Weights of a small image flow-matching model: soap at rate 0.0041, trained on single printed letters, digits and signs in grey, bent and noisy.
Rows from block 3, named by matrix and row number. Each number is 128 + 24 x the weight over the matrix's rms, rounded and kept within 0 to 255. All counts start at 0. Numbers have three digits each.
# emb: conditioning projection (model.enc.1.1.emb.weight, 64x192), inputs 96-191
emb.0:078126115144134135114115136159160113139121115131160151098095110150149125115138129106084093126141092155104117138165168157113115123129138148135161130138128102146110150093076111140152142149102096140120105120113073155147142162150097121122132126143124156111064114166114123164165141160121157112
emb.1:130125140126128108111131123138137139135099133141109104145130122123159150158109131117131111156166148124167131130139154132146130145144112160161150122153160126124135136138155124116159118087090124113117164122122159176115120113137135147165115119117139143140150113145187141132114120085162118155
emb.2:124107162127124073157109153131113098105139113141096117135171116094146125111111107140136149100138150098145173141129073092135078113124108174149119127136104122124127143154080099145151117161113148091141102076108132106135129120144104164117116137094143124096120139121117136142115125106177147103
emb.3:137134156115113168134132103127157148123124159081150140133136126088175175111138118143117133146123127186143127122124145105143158127140149153142146098115122127130120135104130124088107147109152183150123162130100118119103168155124134121149169130099144120075124133098156157167158135155138139148
emb.4:167098181111134141115164131109142074143120076114123127159160190143073147091166150159142178109118121114134135125103084099129152102150091199101133115088154084111118047192155185130104103149154164118115132183104102182087116097133147140145125114064146059092171117107152142112122062086101102088
emb.5:132136105131118123100165110086106115173153100100138093111157132137107143102110111165148132104095131158117116155118154149121114159114103146132147148115100104117153148117108177107122113081119074137120134163135144106132173108104119134127133136149126161131142124156140146134092134118109101113
emb.6:068157059152132119172106106169139164093149174138180164115036096138102079147083122106133108178129139075120103104146159173106116125129153077119092179187148245124130173088155073139173157147112094157158113114172159100161082133100177034097169133156111123207118125157132084092149169201050120217
emb.7:088128099169164134145127138097118119148157128136114100110132159158141113129133120111141084126121115111118124134139144120132126171110117134120093103136115125153119121113127118131082178111148121134153117127140149090130137113113082121104115160163091115147115124123095102112114127126119138131
emb.8:129162130116132134121121121133091118141132140139098134092157116099084131089128123132147135129127113108151123106097160091116122160123095155105125160099127131137174126119170121141127138114109155097094099117082092085123118102117138140148106165102162148108121144126112104145139114113119165120
emb.9:136115085119103130124114124099087135130128123124137108140074106134115143151071103123157113108127142130130137113143130152145134169117114119121107091133140128144145164126072127103076101128134067137118119116160142136129140120115114110112121115150107143174166092126175136093116161107114090160
emb.10:120130107101138127167099116130155098122151129148177117123124123138119154127082131107134125122152123136101110126111122143128122104144137119094133112113173180120107076103168116148146180125098155154111131121130092117095097146081112110119126140123161124143143176130141137152133098129134135155
emb.11:100134156151128171126149113129102137131097137083119131151110130143152108135115145097082141175142124142142122100107124150121148098085163124137150103130114104114129166177159162154120153101095122131138167161148155165164101108163128127135105150099128111095129132139128120120128097099107168118
emb.12:160107125138142093128150105136184167107171143145126121166110149104148116135135108117130134105089143137119096138108140131126116102144112117099094138107159162122091137135111080100169123124149112093108130136084143124126114141125118097097143132095122098169178123114076142102162099164093120153
emb.13:093127155140161156148166140128102074183059151143165155124113139144155129138178097126089088120153138116140140174147145099148133135125142147140175161131084116155136122116129146108113126129082169159138154115180124169130134154131156153146125158131113110149124131142141110135152139152102119116
emb.14:153121091113120128125132109174126168124128092142109124135102103134164096154119140124110141135100131148114123110148121158112103145154127112177149148116133116115138167134069117125121121142138088143105127133158130134127143123142124165110110106131118163127120093138121091092130138126156146178
emb.15:224103153148105109153120157105132123129231129122096108152205157132100101147191165145138161083091164130131120137129084098127131082126102154108114126126133113119148107171128121123132110128207150123137101116059178093159146106157102148094145135101152088095121128115096150134176161122095109144
emb.16:157109126111145129151128135151145127131119142115125079143132131102129123159133180156118150131122117138096126133166149124145097110132127153117127094145120101134130105115161124124168139160111163115157143112104125113111123132101158142135172117151137094147143102140112086145144140073119157125
emb.17:148125156100100138124097145156134164119130095149095115102198126095102144125156126142135136126125117134109110106134117122173135107107153122131130137118111132123140110148136102134121133141130151086130138086101121120105114130121145142164129177130156149077143149129172118159120119113121132122
emb.18:148122145102156110117121086132108106124118129120176113094124137089132137123136135134139125131144105132134075116103142147132127130110129123096136144122140127134121127168142148156166142116116129156134145161100118140119147134115115125121145135114125121150124146141104137151143136180122121143
emb.19:131110144150150155110147106150155150094126135126093148118134142117132120127136144145107114135153130138121103102122118133153142091132136117145142155105157113125129153126112114104134132120166114150119118155173124146158135147181133107110092134123108137119134111146112127109099090128092134140
emb.20:175115120090111094136146139089092092148134141111137123123119146126098093115125130143140133133105124103149164147103130082116121132104125101149141108161101147093159084149158144131136156076148161129093131151115137136116085114131114128134123099096158109100158119130083162110176100086117133124
emb.21:155110116139128100162115096097128106130128164123146097169115127162132168152120113097134089182136152125095125112143156152102170152148126126130140139165161169133150138095114157144107076119163067137135119106122129109107125113125123108128115120108134125142130121117132141115146131160133106185
emb.22:096137086141145176115124086106136118155096145140151185106096118199168129143107087105105093156135137146151149130116130083113136175122095115163148109179134143134102137120110143150098151138142138128151138153135120114143137152124088124122108127153095141135145131117150127089134115126146100147
emb.23:097145098120130157156113175169155124162123092103097173133129099107156119107101150118158091082140158144121133135127129138117136137157115106112114130092173135150123159121149086135097118135100148144142070139155159142122153169140138116119117164147109151155097138102148102152116155141123100100
emb.24:143127155148114126136128145157133139118099130163141116135099083087110122100106126112131157135138161158118094115150109133146147093119141144072119133127126123132102148145150083175153112140155137174119123190085134113110139158105129160147146132124151147113121137122080176126189136140128132145
emb.25:100080134171133121113104138118130119140132105126095133116136137174131089183149152106111096139114127128116150118130164133095139153153122166157155129144095086136125142122092194142128129131117143132166127089135137140111132097139128112127127119105100124135107098121133120175152155113108143105
emb.26:108158097122112162057118134135157127106123171115134151127108145155161145184110113131127129141120132152132106132139120162147140149155121154167131101132104131126138172167092104117147178128103072124137155106167151165129146127158122133157087112098145131099137099093190115098071121091109112121
emb.27:118145129142123189122154114119123114137129137101160162142130125147169107123170139089108112165126118134144164143095125142103116112158109145155112137154141114132142094105147156131123099118102128114115142072131119124147130155128164092120128117109128094131092116106118083163119131099131120084
emb.28:137108116107115153129130158112103121121124108099131148123123144131107140101157093143129157149122078128127159117125105128119138106090133159162154139131135116116144121138163136108109094134140127135133141118120132153135103103106111106146143120159147131117112109147146171105158104122149121158
emb.29:131151140129166067178152089156133104112121114186102107109160155130098186121153176162162138071139146105108108144118123103156108146125136160076154116078137079156131085130129143133094100102131149095074127160109109134149106113171138158129111145153114113099168154143138141094147103167136117097
emb.30:156146150102118115144078138109092123132141138128115122145169090115117154070158064175154168072113167112145096138095098055136146095123143150107097118091184133142143113131138151095094152148193140143108092194107174104126134136128128147104179153106090127170134136126075133124112114145105120140
emb.31:128108113115158090150122150132141158075174119162110115139139142101134125130084124133114095131129126122135138092149117155140104149105123127125126155139091134131135121123132104096138124119128108110119100107107133109100130112143113094116094112112117137126117131153140130104129114148143140125
emb.32:105124130144138121109137141127130108138118092102173136112127145111152142128143129108128089176145080132113150163078144109114086172110151125164161127134111128131121146120136136174170149119100102121157106123117126113145087158106146099137131119154147142108167116141114116100124124142129148115
emb.33:124147140118114122149121165126129120158132111129155145137151130160121144151126149112141136123132127141100140152147116129122109101144123125122114129108132140134104119126132129147114131140145110125132097128115145124140151122106103152133128112162132101136138119124127138116134158129094133129
emb.34:105137137143108118153131114125112175135141098151110108087111106132132135088122118144139141126094139146148105145111140134129183120128129116149123101129116121132151170108087123128092098079129108090157142151139103138143127104128165151105087167116152142103136133099154163085131085147178110141
emb.35:128150157120134131141121117156133133093152116116130140132117092085144105131144128131116146074146132093177155089119155134100131098148121112077143106122173137137133156121115090094143108113130112164130107137143119127089128139179110092113146131091078130137062145125115126139135128146087108123
emb.36:108136141132141163126101154137113119113140132138131129139100161149103124106142133127105120130129170136162146099142134156116123133134139123116144141123122100134118114132170087138104143132134145133106112085127148131130154091132132124156135104119138111150122107165125133146139103097117119120
emb.37:104143126142141152167135099120107135119134189139143149099127109133123085118076129121123098111122133101135116120133133146145129094119139089136097146172134147118128116117106125111123144149108111109163158117173110118127123118116125125121087113152156116124123130112129122108132106138128113157
emb.38:098122138167137115122125134113112121151118138125088117158150158107141116116123124119118138111137113118102123145127107152138129168145137140114124136093096091135105136101109133155122112153118129132151102135106128130140132144103140150129153112153128119142095097141117148135134142114108159127
emb.39:115118144115143124096163131068100128121120113138120092108136124144133144136135128140153142140138109132137138092109107092148153134147106116144141137131092114145154094165131160123127112137130136115118140138119125138108140087158119144127097144120132131142155149121150139140089125114198104100
emb.40:152094113141135115133141122147132149124148096128101089126111128079126122144098132114143130118094118134157138105129122132128117117143123123125121112119142127120124131124119102115146131105154114117138121155125128129127153096114145130128147121091122128143134100135146143111157127120102115138
emb.41:154114140143125087104128135088101134122171122165082099132173140116116095114135110167108142058136145081146147145126129111111108096136119149103128072109110159128151141129088129136138133083152101155110101160095102099100126112123118163104128166100115152129097131114130150102136109114118091105
emb.42:114145132139152202115089147148118111141104158126210159133121143159133125157129113095108070149171114100102107094090150153127119155150140115194110159147123136098075133122124158117110096169126154101139130149169153137167101104073113145102108139191080099164142129126139101119117123130148101134
emb.43:148113128124124143109150094151153135106140099118115150101141135148152124146130152148168120128115111126139106118139131133136160118164121099116134196109162111110165131162117113104160131156148145108117106149102128137124184152152141155126142116133130135111125119179158112146124143183119135131
emb.44:128139161139161119126127119098158154111161165138136117073147143135056150104134100138151143146120138097142124131124115133123140131106105128112094124110102130145122152114146123113105115132118085123136141131143112140136105121153150143110123164091128111162135113157114139125133100145126098103
emb.45:142121098138132109186102137138142125126150148168134148116117113140135136167113151122144130152146124151095167142142106151171123157085118106113118110178099173108117090105147165140155168141135141149157126137124141126153110160110121113122131111141133136117139111128091128113173132131108153134
emb.46:102129108100124189097126115122126108140100106119135170130095108126139140116100104124123128150106123166105134108125153115148139116103150109125123116146136136119132090163135100146143144166102181136161161117185147146165156156147153134131158133125130135164140125111158134166102103105097135076
emb.47:110144132170118126132139132119116160166117128140146137123158141147118115109196147115129120124145095115115193152139099176112122147153142148161119118185107092125127097113169128157105109134134136130110082091150128118183103141195139146145134133165154135087131122115121151152125136095112140126
emb.48:128110115136129103135119118100113142132128136131135117135152108101116093162126137135135136132122106126119099128086111102159160129150136141130071112117142117123131116118120126133114070113132128109123144133125121134118085125161107124072112133113130133088146132116134100119087134089108118135
emb.49:090142155176153114111140154108076067148100158153182157085118152144114157073120072117152138163132095152145173127075116083151090170110131156103146112113150115107130092151160153144075149126139125117121117171114191126166081127090132128161111136178128152128178175101125173098163087153153147125
emb.50:136137118119140124149105148126149116134162169141112096128161159145126125131147126163182153132121138052149102124158100094155146120119099135103123148163122148110165139160113138154155137149145129122112126127116111106117102081117127123096122134111113087125128128129118120122100133131131130107
emb.51:130137113132107153109090129155132145073174131107129154121068109096157090162090150077129123158176151187131071074084156125103134158078128055119128120144096147083099163142139075110116151089153131150185123138199152124164162136129119092072150110147153136154069104137138168121128153179078128185
emb.52:154102141115127155086133152166137144148145065160111159173105139114098114120135125139066187124097106111175126116146142142160161113179143123125124090134100125105163199136073095126168142107135102114120118147111122160092096110169135122129105107102078146128096109152114141121152128144135122166
emb.53:086102094134114147159150131157140126123122155127143117128108127178117128147141131130088122114153162124114176121147106138081121108156085138157140113104144127129120116097150136141152154117133152138100113080160128116145154131127119131164162124134139096117130116180150126177120116123120112124
emb.54:164124105139099052133144111103142119133110088088126090088129118133154152103144114135121146100107158140144098146118089135102133124109132137119099138111151095105140087135125142127179117141153162133143144163105095155121139133116115117133156107106179066088151116127112118128195095086128112121
emb.55:111138129128108138185131141114146095141100101115160138134104149132150145119155161130141120123131143118135147157151144136109099129132068163156134112154081109116147080124125138141129118164108140132158125115126122137126170133104121156153147117108134097136078105110129139196160127130146137075
emb.56:150152148130145091128092090131092130081113141105146127124135122112156130118105138114120131122116131105149104146152161110118140132124171131096125145136160111126170151142138154115127155153144086132134145123090137132113131115104111097093136118113144119122121113093117151099136159185125153179
emb.57:189107114127142112128187101131146087111116122105128143132115141130149124161171123139085135106115100132151126152121147091097136108118119138125152125126144139109147117103139201136165112128173123166098166149094122147119121132144117117133140080086121086140151094177155090102176121129103138178
emb.58:146145097128119133095116121109137115163119099134132132138088124164099146119123137129136092103129116141093149116140127139112074103127133125129134145122143149122127100161145129080127118137122135101107129148157136119127077151131109118148117075145138132136173096139077087091127106130157089099
emb.59:160105139106107097128126170117125175135147088129130109139129104138119126128112118112137157090128185154133109099109108130114151086118147125138116088150095129149113141112110085110117104072150117146146101152154112148096137124149096146094109144087137150120107121100113153137118158109146083150
emb.60:131138151140116130148141140134170163151159151102094093141138137094115138137120099153146149127126137121143137113136117118106135131125120117081109127098102123124152129108131092091108131123136137140122111095121174094170106145138143145149148151138106121118112134146110144178119142111145112160
emb.61:111117122162104179112132118139149138126103192132174142131117127131142116166156075132154095158126148093114157138142120148150116116127133107155111157132143130120115125119117130147128130150141135086123108114102141117139153114103107130154133137175137114213131133169159133115092139143138110145
emb.62:155139163135144094136063098143115132125150087143072100092136130143112146125097173133156137123107114183161090122160137123113152114136134133090159097107127125130108100134108130112128143127144179139127151156111113149128147095144112157117144141116128127104104127101129137136133098114141117071
emb.63:038167110113151189116146171119087124170049134158157160110098142125137137132119138144128066146130105145134127164056098169164092215170147129165131187128092114135130139156129127150103140104074082073133136132151153146143117143100153136137060127188128173102143138097155112151090137100173150070